config.yaml
image_size: 64
translate: 0.06
color_jitter: 0.1
encoder_arch: "vit"
encoder_head_dim: 64
encoder_bias: "none"
encoder_qk_norm: false
encoder_inner_norm: false
fusion_encoder_bias: "qkv"
fusion_encoder_inner_norm: false
fusion_encoder_connector: "linear"
residual_init: "zero_last"
momentum: 0.95
final_lr_fraction: 0
Rows from block 3 of the image encoder of a small image-text matching model, named by matrix and row number. Rows with one number within an expert belong to one neuron, the router's apart. Each number is 128 + 24 x the weight over its row's rms, rounded and kept within 0 to 255. All counts start at 0. Numbers have three digits each. After the name is the row's rms in percent of the matrix's.
Before each expert's rows are labels from the 100 images, of 14848, where the router gives the expert most weight on average: "strongest on" is what is common among them; "colour at peak" is the nearest of a few named colours to the mean colour under the peak. Only what is clearly more common there than usual is listed. The data: rendered scenes of toy objects such as cars, trees, mugs and chairs.
# router: slot weights (encoder.blocks.3.mlp.router.weight, 32x384, trained with AdamW), inputs 256-383
# up: expert up (encoder.blocks.3.mlp.up, 16x192x384), inputs 256-383
# down: expert down (encoder.blocks.3.mlp.down, 16x384x192, transposed), outputs 256-383

# expert 12
strongest on: green object; pine; teal object; largest object: pine
colour at peak: green
router.24 125:100113184114105144122117099161142079127094112094140115164119142108110125121113103153160084130155115129171120132121167167098086127135128149137107152115136070155169140179117141122132108139175103119119102113110129156155127096153101103122135129121148097130121174116152126147109130169112109156132126139138092159129141121134101072138111154145165123158147152121098155155080140128145121142109
router.25 056:136106148085092100121104127138136129124120139136125116149158078097126115121094161108122141156147172101148102181091118115120080108123145111155091162096142123122114100116109115152095127147149112105147124082081147145096105116030109092155161122101145112117155145129114114141124163175146190107129129091097129157153137144126178142094116107105154147170120130118121120106096125119120092123151
up.0 048:114144129149128103115124163151121169122121115149138138106127106132124157147160092094130137116143109151140119137099120111169091137117161131156117130119163098144134137122135107101147164107115124157165133163144111131113115129099164105138134048110113136123135137139134103120111149137084112120096114102119077091117163108119099160112151106108141107072122120113135103100139155153137126096154
down.0 050:153126123152114120154174105071155136109175129116106091100156141107127086134099155153146126143089092125118139134120114129132121128086141127133111183149155172108122131123113152125102090111129169133157164129118113127125122130118128126113148134078152064144123078153121127080153121161161123166143119112167147160129142102187125112094128126089155152163119158112104134119158181158085143166102
up.1 084:119106109147125131071173139120132127098138109126153162145098138108110167203129134138157120124138144118135156138107151115093130144075128113141147171107129153160141149135099166089178137160110143123150141099149146144153108154131110169124113150110116120110084146169154160118173121134140151126132109163119137109130164119132154124113129139148122116094149089095107132151098144128168157093142
down.1 095:160133137155144127163140179103106123148072126091115167145181183173147116132119144156106161128120156129116116132117101139095172150101135145118094138131135132124117126151091113131126102119125093167130130129123103134120101081106132147141098148113080114127099097143140112098102116127153109116168111171134128115109150127131152142163159152072126154102139149164139163167140134138099111113093
up.2 048:119119098117111098134109091166109153112123159120135112102149126112122123122142145127124151160121135121132157162133143106116145133124127115093172148150133119123105133133171152126123136161114130102109133148110122108149140101094130133114116142106131092121127127145131082106153100124116120078090170162124082106111114110142169118115130083153127146144172146094128129090123124110147119144140
down.2 051:105102101184164116079114157126168120099122135126109144128136141165133134116125146138123158092106158132119136133095121144098122126144151110116116153156125175167107112130080157132110148136104134103126129143154138101117139133118164111142152157143130159124121134107130101128115111167106144099135119125140124147136174126133121067119107131174137140097108135134145082149139123163085135130102
up.3 064:163089148146141117123125131097111163151132105143118146121140097128161119153157151090072137109122152163130139147149134151147106177121108117112145158129138151130150138141095147139143110125157110110149113127177125141105132097150125108089109168107107136145130161125130144117084137167113132120104172136120141148093117152127153135067145163144120111108123171133139099121120157144128157132154
down.3 063:111117128104155133102125117146169119101133158114113097124087112157120101101146085131140156089108093154173134152146141116100137116163162154096105127143141120113080090091120116136089146077046132145137124178139138129096104122131125111157134120159104167145165116114125147129138137107108104121126140162138122124176123133129135105190102094130155128146128160163079098164135121131127125162117
up.4 105:099113146094113118100117120120111153087101117140122148112095164156164101116127136147083124136130103143129125129126099102122116146100132173121115181104110115137118076152133141147105125168122185132135141152092119131129147128140121163084112149138161130126146189163119104170136103143150094105100116156158091142127133113129122125139126155104142121118139099130134134114096087143127157152194
down.4 098:134110110093135078131100145146112113142103112100162143131148109147088155087110113128120122182145124132126084133125125188101100110123145134103134166152140128127120097145122168134121149122134145115146102148110116144119132130147115131163135128153130159083115184112089112117091166156104127142133161155123095148086158132100148155086109080121097102104107138110099136142172108132108148123127
up.5 088:208152116124135134120119116152126092071128118119137119113136115153102128116165144135174122135117116105144159168128151113079111083137121125110124130190094152096130091165130135094127141086128119089131129121135125165134092132150118127155131093132130171142138126116116105121121095107111137151142126124130102099136148123145078162155093151070094123136127128164130166124142146118130153142122
down.5 089:096148140181137143133133093134127151145114167105137161139112159141113133119130129137168112098111109152118144117127118143163150175120150125136125159116166159072130125135112140144100096152132170094165145104152106150107089091145116105144180119112139132097124141141155139096169145136146111095105148149142136148135123128152116137127135110178131185130111112141091151114123145111116147138147
up.6 061:127080155186149089118149089154126133109120157111142146079185133127155111121139101142140131132117136134157169097136158182160062122146084146123106176113146120123138120100096094147122130116090134112146136128137128134127117156121163156075102154115139146114157137076095077108162160150115140144141150140112115170146096171112135154122087150109113104169033142118117152131147106165105126141158
down.6 060:122087095139121127146161122102122158122121159177128095186130124141112106129144117149126192135132149138090107115169107155130135099145155153126150139140128132160114092140112107157113106115103134120125140124074112153130085118108123139132130149102139094114194125137091112119101125142098134091163154132112127140164153142125178150118142118162147149147124146072134146113125175148103099138117
up.7 138:094152115173078122102163106112121144107136134107082115122088117158115127100153164149131145134135107106133144150098130129079138103134135118127130116176143090114107163166185130127140147140117145135167109092129125147128128193158107112124155126147149160135144130144125128077139145117121084133135116139131097110154141086127128105155119127124099172064153126134159125112136110116141134114125
down.7 132:145127126097108135139118154114093124109115095135159095113107157145144107143080119100153124209172159142131098176140136134103128103166161138135135133137123110110151107123125128092127098126123082143146127169152117105118113086178140130113149146143149183128100097111143103126152135106108085140118135132159134118131118162141132091096150116132144127143131121122115128158114132090127096129074
up.8 043:167086150128131092106105126149113120096071140109122147101153127134131135130170118112117164102120107142122154101155148069171138137132133135115102150154123153135131145115155173113126175138088095092139140137133118110131118146136093132141133099147140160110147107120069098161121166107175123099133154147141139110152139131154141130150159102092122119162117087094097131136114078116120142134146
down.8 046:107134124138097146154138147113114131119151147119111146123146112182103119150107108157161136206145135123125140114136123111172129109128122086122125114167088141108130118119139084138130158088115147154077110119166120123091128138148117140153149128120117159126109086189142106102145132144099132108066121110123138072119110122120107106111097127125109120149109103106166131177175152123119121132117
up.9 171:084122119081105126110114091126103161085105149133124156154124104174138118106116118119124108105108130115125119177118128086142123104136117100160103169131165114082138114152145134138144100137116142128118139137144138127108145054115115148123165122140128112122099143170074117111163132105136139137112187141162119127098136109123121133134092143128128109140099077124145145147078110106135140099138
down.9 173:130153104164132116108133110112152176140137129145097151138153151140192096134132112135083136112110116157156139156121080121117123105114131121134102153106072141082064127102129134147122126140132119121155152140107138099135147091117143105151106142133110117120127117138128146154140108154135108122194118157134140180131110118098107108137109161114113136151109098166114126139086086147120113119105
up.10 120:096120175112120145099107142165137071141122115138134110168132092157102068146111112120123088089122129127163124136155095138159154075113138147163112175115130099091152154126104119139103144093131146132130144146142137137151104064139098144139127095097160175127110142122123121152146150128167164144146157089156121124120127139143130125101144131146144117122103104141150150135080144111126134129095
down.10 117:158150153101130157145142084086118148131109152131112129098160157160141128142142145080155125076130106128140108123145106135111105138114146180157097096096110095093132160123154125138085113096154098132135152114105110132152140098155137120144156094102158140131107112144098117147117134132118118073147131156131116128156111128116088108166112145161110174132164098172155140128138129112179109129144

# expert 15
strongest on: count: three; pine; yellow object; largest object: pine
colour at peak: pink
router.30 170:102148099118144155101107107104107143113120075140134135116099142158149134149131130133113118149154083099164110150137141145091179106078126133085133133176162118103150153159138116113145097180103119123132108143131140141150144157146156130150118130136146146136125187141115179125124097163161114158117123161150098129097131086167144156158146121086124100149152162118142133126116104111129113090144
router.31 073:081099114130139143154097094144158144100103097136139111128135132155135089153137107154110159058117078125150113132145149122074107126164115137142119148140102113137117099109140137123107157139159131066119101134129154166067101105097149113089092127115118132178123177137119128115105120135089126145118204101146112112134077130124132118139123143072115111127135073107118167122132155126146101135106
up.0 108:130085130078136109148122100103148125140131142132088136128166129106146148081126133109103105119136137162132113167152138103120116146120081145162124159160175132148129143137120084112123136156076132123107115154117086108123118067158159168161138133122107135114152144156125140170102119150176172094144060140147110124116115097114131132149127130133135103135121129131122126084148139099134089099103
down.0 116:106100132164122109112107117148125126134098136146140121127095111130167160153172132145099124138106120142134120152121148165140121142113100082110108122109130105126204116163114106189140132150164125145101108117135180146152100147137135125121146130123150122138128140116145140114130155148174136130115128138152104135119122126107148134144143143150103104135098134080090134117141124120151120137135
up.1 118:159105141144121157175142135130113210115115119133158116126114120130147136125142155151115119109142159115115146131047116105073153113096140170135173134169152119138162111072099139148130107117102137086115124091181137146120140099095148087062140108142127102156105170157158113133114188141142128139095129081149144128087137136123154139110089142098102113128165133130124116082119119101100133106133
down.1 110:112178095107142080100119122126114112084089158100132121156131164135129116163118104132147154090124156137126101197138159151136138095134109116159131111092093131153141135137103137110146119146130137134129148125124117136131136126102083129112175128110120169127167115073121098129069118148124117111078142115154120130159139118149107098105126154140090090118129112159099163109126143106133114116138
up.2 109:142120118116123151175104142134092092135103115130113098126115110116116106068109123100099139143114136132122083154149102099120101144188163074151118083131137136114137159109136144137155104137106119132132185083110125120118178160094123091135168114096103064115108148125135157147144116112103157129109143123123131114160105141103176141134113122157123096081116106125095211088118137149171137124157
down.2 112:096122127126143170112121142145108082120113105088121159112128131102178135080107119138176117145122099151138098138141121138088084135114097127119096108101105148103143110176127113137115137165111104133135130109124140087115125126149146124121148149093143143148106108145094126139112117120131205152140184123063143103116109158111116144137113070097108148108119109121142139141158108109123167140135
up.3 116:110129114148159115151121142109148137143118134154165153120128170144113158140089083146105109124113136140094145132138145141114125149134124155137118132150097159123117118156113099148143165112165089131109100119142129131140116149120107112124123124119166139106150177125146089117126121144149173081106149140158148130125139196104130108070179133121166131098142144118128139154146156146106127155161
down.3 119:070130139146141122156138128163112119162129124134106133092126133172142139105085143184105157115138084145103116151086125124134134121138131064154146151155111166159120109119109172136133132132127147158120125160127155129124125143130135117094105113130162119134142095137128138121142165104109145169105131101120156085092145109132098147115132118123121119128125118127149111108082112113128132116086
up.4 128:110141076092124162136114076135091109133124119159168143098127138148128148166085166145095122151097108075139150112100153127131130106133117137151115089163130131130111148128142148124114147099159170154113125117133104098141070167107109113121171115141124121128121086093137133104103138133132190105150150126125157108146132146124112119090147137186152099135092143110156133092118159136120120105149
down.4 119:085122108138134117165133094080149154154108107162134127108116149124138133111109159132143139127098159158129123162139141171076134106145144120058131126104175201126108127154166136132132134173128147110147115148129125112116122140112076136119130174126154176143097135131084112166095134134158111126095129125096142107133162147106132164106129146124137145132126188102127099123111167159148079123129
up.5 115:098093171122119126152150118102105226132070155127159111171131087134090152138119174146142130075102159142101108125141109128136095133146108129167106170083106147119147087097096127125126119127134111138153142139107151156096075123152133116144158159145062132126107067109148127178153121123156113090095155103125111108083139126100143153148146133160110136147137113088134126118078154136138143124137
down.5 113:166145125143155177109168103099131111142108106126117139138093147145112101166144070128145083136148146127161143175159079111106115114145147106164108107120101100149109145131173138096163119083141158120149106158102139150167137112132104139170116146109119160136057146143174108178138091113121159141111147147150113130141078173105137142117147112110113117091125147138133105139154114108123121142160
up.6 052:123135077133140126181146113126106177123134115131138113095123070110125107138121139119118134134112144113117092118115109104121163134168117174171106120162104145136142089111112125138145099163088159099153176156154135088086117138138084134129101086103128100154178109136141143101113098077135149098107138136119129141118105122146161125131126132098146131115146119124138124113123132122156138142156
down.6 060:110147106123109110125118151151132069107157139134099101113067098160141130133128129102154129167114149110151142112114133103110136151130115128163131129109160141158129144125120119096147140088120125141137108118117122136117136196136159132104135187146138107170160138194127173151125110088130108125153103151099083145154191145134137111104150161132145107106132114185113136112106112145107085141143
up.7 115:082082146115121151101127105122107109124075109142142139127129135128139121134101103137149128114137134134096117149113186101114089135152135097143127179122140142161128108107094123166123125150135138126113128102132121106100162149128105153151110146129128132098107132107080069105098150128155095109139143150146154090121140124127078165112160105095144087133093108120186143191098142068094123124130
down.7 116:123098164146148150114112115152162122105079125152113156122122113149157134167114167125128168131122167116153106152117177092154108160175090093100143097168179131157175129157115146194123187161120138095129140124130169120069148171118134121122157105157127112132123137126152114110165161099103122100050170132159087103118076116181156127105129087138139111095109133070112127108156156169101118164168
up.8 123:111131094084129124137149105151129148156124134115098146114111131097111123095120142100130131144181125124124147108140107112138145158124137138151169102114134124098092122124137151148138096133138108177128138138140091082088120113119079131119156195160125156149143116155126142144114162136136170135127114101118150182133056108151095171077093135147133122125082111175079099139130122167135138121130
down.8 118:134115150095128101170170148131071082150162138169139117158093128095125148124139109111127131169131126104130132132137130114092117080116109133147128134141113090147056131138122143148130134105138095124134158137068123087160150091119128166133113124104140143121130121141112092145103138112111141114092132124154116137108173090129170142157156162105160168127134156100129135147129167152124147122127
up.9 040:131107168112123141127119143126172164093121133104120113135102099127133127131109157136116142136102149129146088153143112142146111122116136117107143115111121093135134115079089107145144143125127124171136114131126170147117103093142068133118166111125096152128111093156131128140101148109110133096162166115139178125118065154112111164126135091156131143129096092124150100096138171141115109066149
down.9 039:126087136094103128105159128178116098131117139121118110108165074171151131110114140085141147141109142116129163099179161106096095166157145116093134138129086139145146098129148103115100179150098129105161099157171140126144106168115150146119152131095122135140140124133132090122119148146106141133110101125092092098165159165119157140157123129094092138115115109133133155116101141138156134104115
up.10 056:121143148139105148122128135120151103113136082119108136139121113169120145107105112145087130143104155135125135133127089101145117126153141149122127131129089147144168157121107126076155132099146099127089142143113127165106137181108093113096129187109110110117119123064141094097134152099120134160129082102132166127122105141176107103117114105116123132119169140108120124136105104131097119108125
down.10 057:079129134134135109143126113140117140173144163112133131179086128131188138150126129092132122135117102126085123129140135195148142145143136118155113132124148082126104136164144106131159121086148093133162093142109116125154119087148147125134156154158122134180117166131115164103115130121137077112177167133100119111129133140123151152125140166093088085121121121155093111153100184134115112155118

# expert 2
strongest on: black object; hammer
colour at peak: brown
router.4 135:126157137179077131112122080107153111114120177067131131158125115131136120139118096158110140089113137123151147130109115088149121131115126134141110141137100121129120137076135145110077118081123157139141097141114169159109146103050121120118118122145116108112143079122126115132113103133133157109147124081113145122151113115103153128127144133150139134148154159130129114154100085153129127145110
router.5 045:162135169130099101135161152095186099159137126133132114096145097128124111109136115131126163107097119147112133138117113091102162099128110100115084133144121138094151126128120162154104138129157112131099109142101158162095121125048134134094113131132156143142145125136145088104136118077113140151135118095135082114173135134153124197146141127133129141131139156118111106097144141110127107124107
up.0 101:158087130163114098107133155125125157167117103155111147116111095155143103171123149173153158086130137158157117149102161123131138128128120103086182108114137125161134150140156084143101127158114127118145106146089128111126107146109134134113152210149163124130140146188081108109072148141116158113127203105176116118117144115133166120082119116152085093099110127092135106129125174135148113110146
down.0 089:182147146158123175084115131140123151144092133138132138141109194124109158152123140133118101124127148116099126111133164116121132138124139120143107086170126114130094115115129158123150083162165154134131132104164134136122123102156141157108150103158185138167169139179155103144127142098133125125107161164149122137145081132161105159109183157147128146089112092130139127090144168112138124073131
up.1 048:123121095086123114118111140106100137044101141117134122142138103123139137121144194093145131119151155142081128110111124135123099166140134110122135117127124116123132086093140134141139140127109099086130164117172118100134106134154136105110097093145135169102101152145180138135126145086137084175115176119118151161132137146118196093130099092120124145138129131114120158117149103119090120160143
down.1 048:099105115129143144166121138110148121084170120170133101123120136177174106088144133131164153177168127151130157155118132114110168183128120128135144150163110130111118144119073125129122171087152078131127179163172165112082154132089141159134112152141187170157122120109140132154140142088135135122108132140123115118151146113106146142153143125144126148156112085169119177128111119099132150119129
up.2 056:119112086176136134191140117128128133140143131119101138130116097115137124178147115121138140118144132123123167099108106132152171104130103171135106118164124131120119127141153111119125150143138094100138109135089134101136137131113094156117099105165125114118117112149151127130153164110156124130164108136107127111136122137124126139100124125163156116127131106131123134079184145132114072108110
down.2 061:153124163126154132112099128120116137134107096127128138125139148109169106154113117126115106145161112068167176077189121167130096141122110125133159170126121148135109153112131154083109124088126126123127108130139103167072134128156139152110137108140134100074135144116126081165170115123092080182103153120077133102110149140111109116120111143165147137092085106119099158093117118179145127133180
up.3 069:137142136133107097113132131098154121105155147117141163137119103125145131118115094149115155122100120142129160091126140119110102132124143102113135115122112143117131152161101145147096147135118120117114127168164127122178123167160105103137080140122144152144145106124110155171131125114116123137114073169114157132161114090192120120144137108152120149151091102135146119124113106124178096078088
down.3 070:128119112124122148151165142084147103159114151119135152136049150146083127155066126085161125084103133167106113131099137131160128110146148139117146079135079137146120127146098170108142126127084141161165147143119162102135132142140146158074129093099125180132117110113149143125108120178120150138106083124153134128110131152141115084087112127160153151145144160097142167150115128145130116143101
up.4 099:104095100136131115126134167126123095129102129097149142119141126114146101187108119102142115111143139156112121152061096117126151156127137137128144086141097153140136141097099134160134167157113116103135136164127162111079112138140152115133183145138126136145136077132169101170138084130116150131098129126148131108097142130142138174135096129106118114111099106139144141112114143127141132125118
down.4 095:120105122154147109121112105116156126094155112119143147142163129121136178084118123123160139159115118108154124133098122097099136097098099088112135137131133130135141112094145125081136096100112113154131144139097148133134139171116112131108171091123141136109124146097044104111125124117133106139115091153116140100121098108040103158116140169124144162191129147126077138096110171127146115146068
up.5 083:133162122143116136121117104121150128107133107136087108122149130109101128120090128157153116116130124134114107095118155141119152124089145077087113085125110135118141129143135142166139114108112150131116125152093149139160116188094156076157100114119137128106107126092090066129170085140118123123140110101109149076122119161099130148136138111120154147097188185115128108083090173114126104171125
down.5 087:150113178128138129106128162123115134125097137110130092103122095124080107112120141133137134155130148183102070129142126168090098115104145133160124102106142145162128093141121108111147124149129141126118143088135091139155121142127106126126169147147097117126152124171139120110126087143099124116132154112116106158122152141131109105112090175159128127075133147130143138109132127147148142081145
up.6 102:119110098145120113151102133140129180151117132112124151086070149112145160166133154134106117140139167112127152154150119114182135141147138096126118169099124146095151141110134163111121121120108131169129115136102171115130169140138170114126135192159145130145110139135155124121130204131109126139130100138126132111130158157142120164087129153109102128134085125118125108071145104131104118123159
down.6 098:131111130126128129150125107139139095145132132127088106149105157147154135134119122178102117113136111098104069146144145129117159117110106159145128097162099103115087103146134160128137153126178114140121090098124104136130104160106128153172102132138125101115100154164117139123153100182120132100130144136122102097136115100112149192142138160117115125085152111122177118122144125099116144104144
up.7 065:137125115053124093171124130113131153102140185135155127114151141126157106173092108132149121124146110169144095124136146144089092110159161121158098140099102149149142133146178134128134128143086111092132116156163144140104123174149102134060136126103170102132136124134129137093102092147131138136151134155105167108111138134137080147089151122109141104113129097171123143115115110133101165100164
down.7 068:094146127100121131147128118180114128127148107150113125150143137139144174122174113138105122073124126135111120090119114100115146105138102110136147087152054119133136090145143156160121099080097129115201127142155133133120169149131116083113120126106128168120132134134119116134154151085137163153102112133117117107129135117140122119114086116093154126110106129066169110128146115168156138195135
up.8 059:085086100135104128089124146097113160106064110115114130147166163116127156128161134182098135155146159146128145176112188138127142138129149156093108113101149148124115116111111169146134095197110148136145137122121096121117108153107158105105131128106156139148092114140156111155104174105069170111083101169174125124134123131152116155148117088138108166115146092121119122141086115128156126142140
down.8 068:124138115147091166121152150154123142144165179149092162116182141098133126165098177119120169138153150098117155174092134117110113128142108137155125104128102144153137146182112107145130172126148121100123113084117111135093078089169107099119109093111151179111118139135128108109146143147146110124146117131089164138129108158090139157102154177136104131138061107115116123124163146137121107124148
up.9 038:139120108141128104139143110136143144148131101118112091135162139176138119174138138117171137089146150104122108098096135108142100088172130138131090111139142113114169171162126144157154151099168112121127154153156102066113145176119151138168146175134121141098103142087138155148124136143101120124120135117125153150143151163169133131130146177128144149133161126107118083119122102146093118171162
down.9 041:111149177096127122157134100109124163146120154134135156111131117121151112129117133106175150085126110113130101147127171195128143175134121076097123129078133134141088126156129094140148101138109099128178119111151138134096146114146150100116153133131142128146086115121130086106170125132142145139127102137141099104194110104121157129109126115126143103112147148140099122117153122119124140141147
up.10 142:138140119148119162157124121119109136075124112061130125113128131154161131113105095169143085149114124128177131156097128114129138128119139112120126114161133127069127162139137179106103120136127142126132148133118101106143137129125074167116126132141133159130124125146096125154156099134131079127129081185102120145141118100133130105124130126140160137125110160113120113135088122124125128118129
down.10 139:119133102119136127089094121121144078088143149131123129148147223153141155104114109141100139118123135125137082104127099101113130109138136129138126162132103115125111092121142165131144143164088134120142095154128128127150106174153124150123115116135098172158118146114152137157126102145065114143107092115144088144135080144076129141129133115144143112145161083131156156160099107108170164117129

# expert 7
strongest on: count: three; pink object; table
colour at peak: brown
router.14 183:111143131154115116107120160096131084166151123144106135099137138141137103068121145115103143154147131116114105136156121135149136150102112097127107129123138137088132136164112141124120128113111141123095119135086132135106173069077082147138123187141103087135142163157119105126147076134112090099145153094114094183123092101090148108164169122102137089107162162153128100105084141167146152108118
router.15 062:118130131130083099201107095125127133103150145073158161158105138151147132110141127156113104156112094127111112150088103152130161099085103130144076132148159113112132144134132172125152131145147126096111117134096093112118111138146099116146128182090141107152114118187108116142155109202113103140092140168163125157127164126174107144155133125120126110118127132135140180114085116153120170104125
up.0 115:104162142128086113105174104120124157178103118152103129123110140118173112119148126143082104134154114108139151131136139117177109106141150155102114155151129130132164122159111136117105181131096148114121114116189151130131134126141140171098125152116127111144116150141139097099165134069150101111142115129128109131128110155158136126122099148123093091071140169130132111140162144128083085112117
down.0 115:114125103114127171114091103090160142058137181130107153149137115151108088119087101114149149116131121170113165131156093136110117173174131101130097078129100150143134094109157122112138095154137094132110124160073119143123156120116088122127149146149127092132169113117124154142095116152132098132130138138095112144111124136161115129091125133140148138129071093112103158140097158138099136123138
up.1 118:169074120118125147108174163143080143135109122171096110141109086179093159078102145142157164125108128144099162167143182087088124120133193130105083141112105101140099126164120125142153143163133113168108152129172150126140092151111128086151142104143118161149106116088152122129102157107145107141159092145114129133156121126105098108114142152135115108117110099126147148110109161141086126148102
down.1 103:157095148073116090112116107130127119126112121164125176122161124135155132094142126122088136139122119134079075117150114158112187080121168122149136114113142154128150198129133152121127110129109067167130119117158153130130131148122126107107117102129118079118109128112148130128143116087119138159143123139070117135132160135086099127153121156140152133111120145128137165135099121140116092107131
up.2 105:121096147125089132151131155152155105120080130153175147125121161154171145113142184151136140144116134127088131179095133146139125089131115151135149119123099142127115114130110099134114160081161117137130121103169145111132144113090118104139120120120138133170126125137110087100104114123115142094111159138117122156071189131188101115146133117137103181120111162098124087130152139152094104122154
down.2 111:150124086173103096138129124151160159126094147149098130078135130133062135132124138184125123156153151133158111144166121121179126123147082127149130099138142112159137120141138105150126106164095106110139095127121096106130108160156141087132153114182153097127146128163155139132108179126093123099189136129131130173144092134128139093109085110095146105143142103134123123144158110118139122128082
up.3 110:132096124059107109109117125155093101175128138148113139145137125102117088149097165136107114080114151134132061139124117123144130135125101126165077175109145091143158088109128088147140114114149133127126128085111108113112123084135142126161160057124102105084127118148124135127167175155106179147174101107150169120119142121095121125123125135140104132180103160137161111097128131146145133132152
down.3 104:149148137205148154095179128126116104189130114145139135070109135104135114093134174112157151188126149142131125140163089141150148131111110150108132144112120177104113133130094157122086135108133129136123110149155097107147087141089143148134166146158113106101107153116150163115135154117137111057113110107137139089134122181142136123199103119128127154171108159151165148119110137090122109094135
up.4 108:111129130098109142086129120106132096120152143149157123137130121140131102115128107107109100129154105153125114142120121134135109124132178110125157096102161153147172110107107093142120148139198114148097138127173173110147144113124138147135129078120098119160133064112123095144118106148125166139104139121148133118148124140136149123180171105106130125079107072135146142117115117126119163102145
down.4 111:140122137166167152144095107173121155149127121139102134100138084161110108163099115135106148124119136163159105139134134134170134114156137132129181121132128163116136191111108081137161134153069117185084125121109148085136149092095133115082121094127106081114118106099163107135135108088169133150176131110098123120152111107109135144096166125131146143103144124158082101138157163129132135114098
up.5 124:137088141160083087106110139097163102070137131164165162142142135156147151096129105083142134099094124110134100127157121163135136146115126137164120146115123153131107124132160078108124118119168094135100116138101137148135166151090166118095114137129135107133154175142132167152156094138168106145123110086118157134107132115165091132144129139126150165116142107158125101126108146110150132086186
down.5 122:117098150119121121131135148128097114101127064152131136159126145103129138129110128113155090189168137122170109123119107135133113102149109125111150112145116157147122114118135139122118141140118096131108128066140128125132132175113162092113129114134144121153136151147181126122110122163089136140117125150133129124081123130158099113117132160138130103080130120156150157156120163133110157070066
up.6 103:139132113094155141125138148107095154153127126129133109163177115116139147154098095113162119109106094170127131113117122128112104147098167151188130103162114167128111087112117187120151100114126121141126144143119093151143119080142143114164155123177129137100114126179144175149123117079121113113104126122115157145166068146147152133085096137120094134159111086143103131134128122141113138153125
down.6 102:107105158112150103130176134121128115128136159150131136088119115090125095125166171120103161106117122154112144142118119131124170120145141130157129130117094130086128087137118081131129165139118112093143117120120160099165126148115137138117139136160152163165101134120108130081123151158133161076135126097175118120126154140125103126082127133120127117124116118126128154087101114092091116140114
up.7 114:157135114141124123156124084120211157115147165082159132109151127140124082130119116120170130125127142085151102152143126165073137168105111156100117135065149127155119143136110126143179109135114108120115069131123116121131118094093105120153142171116074125133148149170128129096174116154163116127108129182125100154109103101080092140137113130122179106108091086147088124171107130153139128135141
down.7 119:136121136134110120152101109149152149167117115164127112097113115159140120109108097102122078130140101127108117139121118101108144120123111109135151093147131101151126123124149155157176125144136163122156110138102090133157176147159136153125176116124125129091120158155107157150137108156101148138146132146115097146146131156110179094096156121101142086163154155145142124133111157142120114124120
up.8 112:129134116123110126088128134149086136145114147145138125112135143141158136144162096134187152133164104150128146100122116108110113131095089108150129065115134120175105142163161157111177129163116105166127115134127125133158101127134127080136106121140134157135140108154155157145089099146145193114123125159138102140113151149120106127102169154176123128140139115105140117086112134184115130088172
down.8 122:106121130132141170124160154114129128120136129126123107121161140111160135117108165088156156132144120066096153124119150116143121091136174137139135081150096122162156137110140122108106134153154107137128128112113089147124099147134123094160111145115150118104149111138096086122093154132166130181167115130093138121126152176085132139103122119147116152099142145117105174117099140118142100133092
up.9 118:156155112150112076158148101135156077086127145131165106135136127132128119095135150124142125080133117122151142109185115119108144134154148185149143167111163124134109160154105127127180132134094149087178147129122100140113148145118099149133114124131181110117175156136111122141094142154150104079127136140125095130110124176149069150112137139164194158116113132124150150093124143141099124124107
down.9 114:118153106088117112096144126116163131140150136175107155096100173130106136133134119115162124128131121127100155090091104089110117117157130115084127117169100118145164139127149119153114197143164097167092147072131124128102162090139120143110103148097106100131133077122126084154154163093123140145144112106130121147130146145119122082108093094110107135141100127139101134113156098095138133118163
up.10 039:119129110100118128144074173137127147135116129137125094084086119155166134122104169124125123123148140119154139101172104138124151116133140161095144138144116136116131107147125140158143121120090144116145145120166097136114083147109122186153117123094127104124170155104124133123157120111099105115108109125111143103147108206165123116113126166141106143162149105129142132103089118138110156160125
down.10 039:168099154112100115125127136126095138109148116166167117111095095144109137140150145130102098119125138151098129141113074106151123110137131138183104132109143143143112149112131114159162103114110138128120100144118134133113086144121114131118107161142142114154137172079197146134125112103129140071114098118127122183142159172092169166062092177146079115143148096139144152096132137128120110114149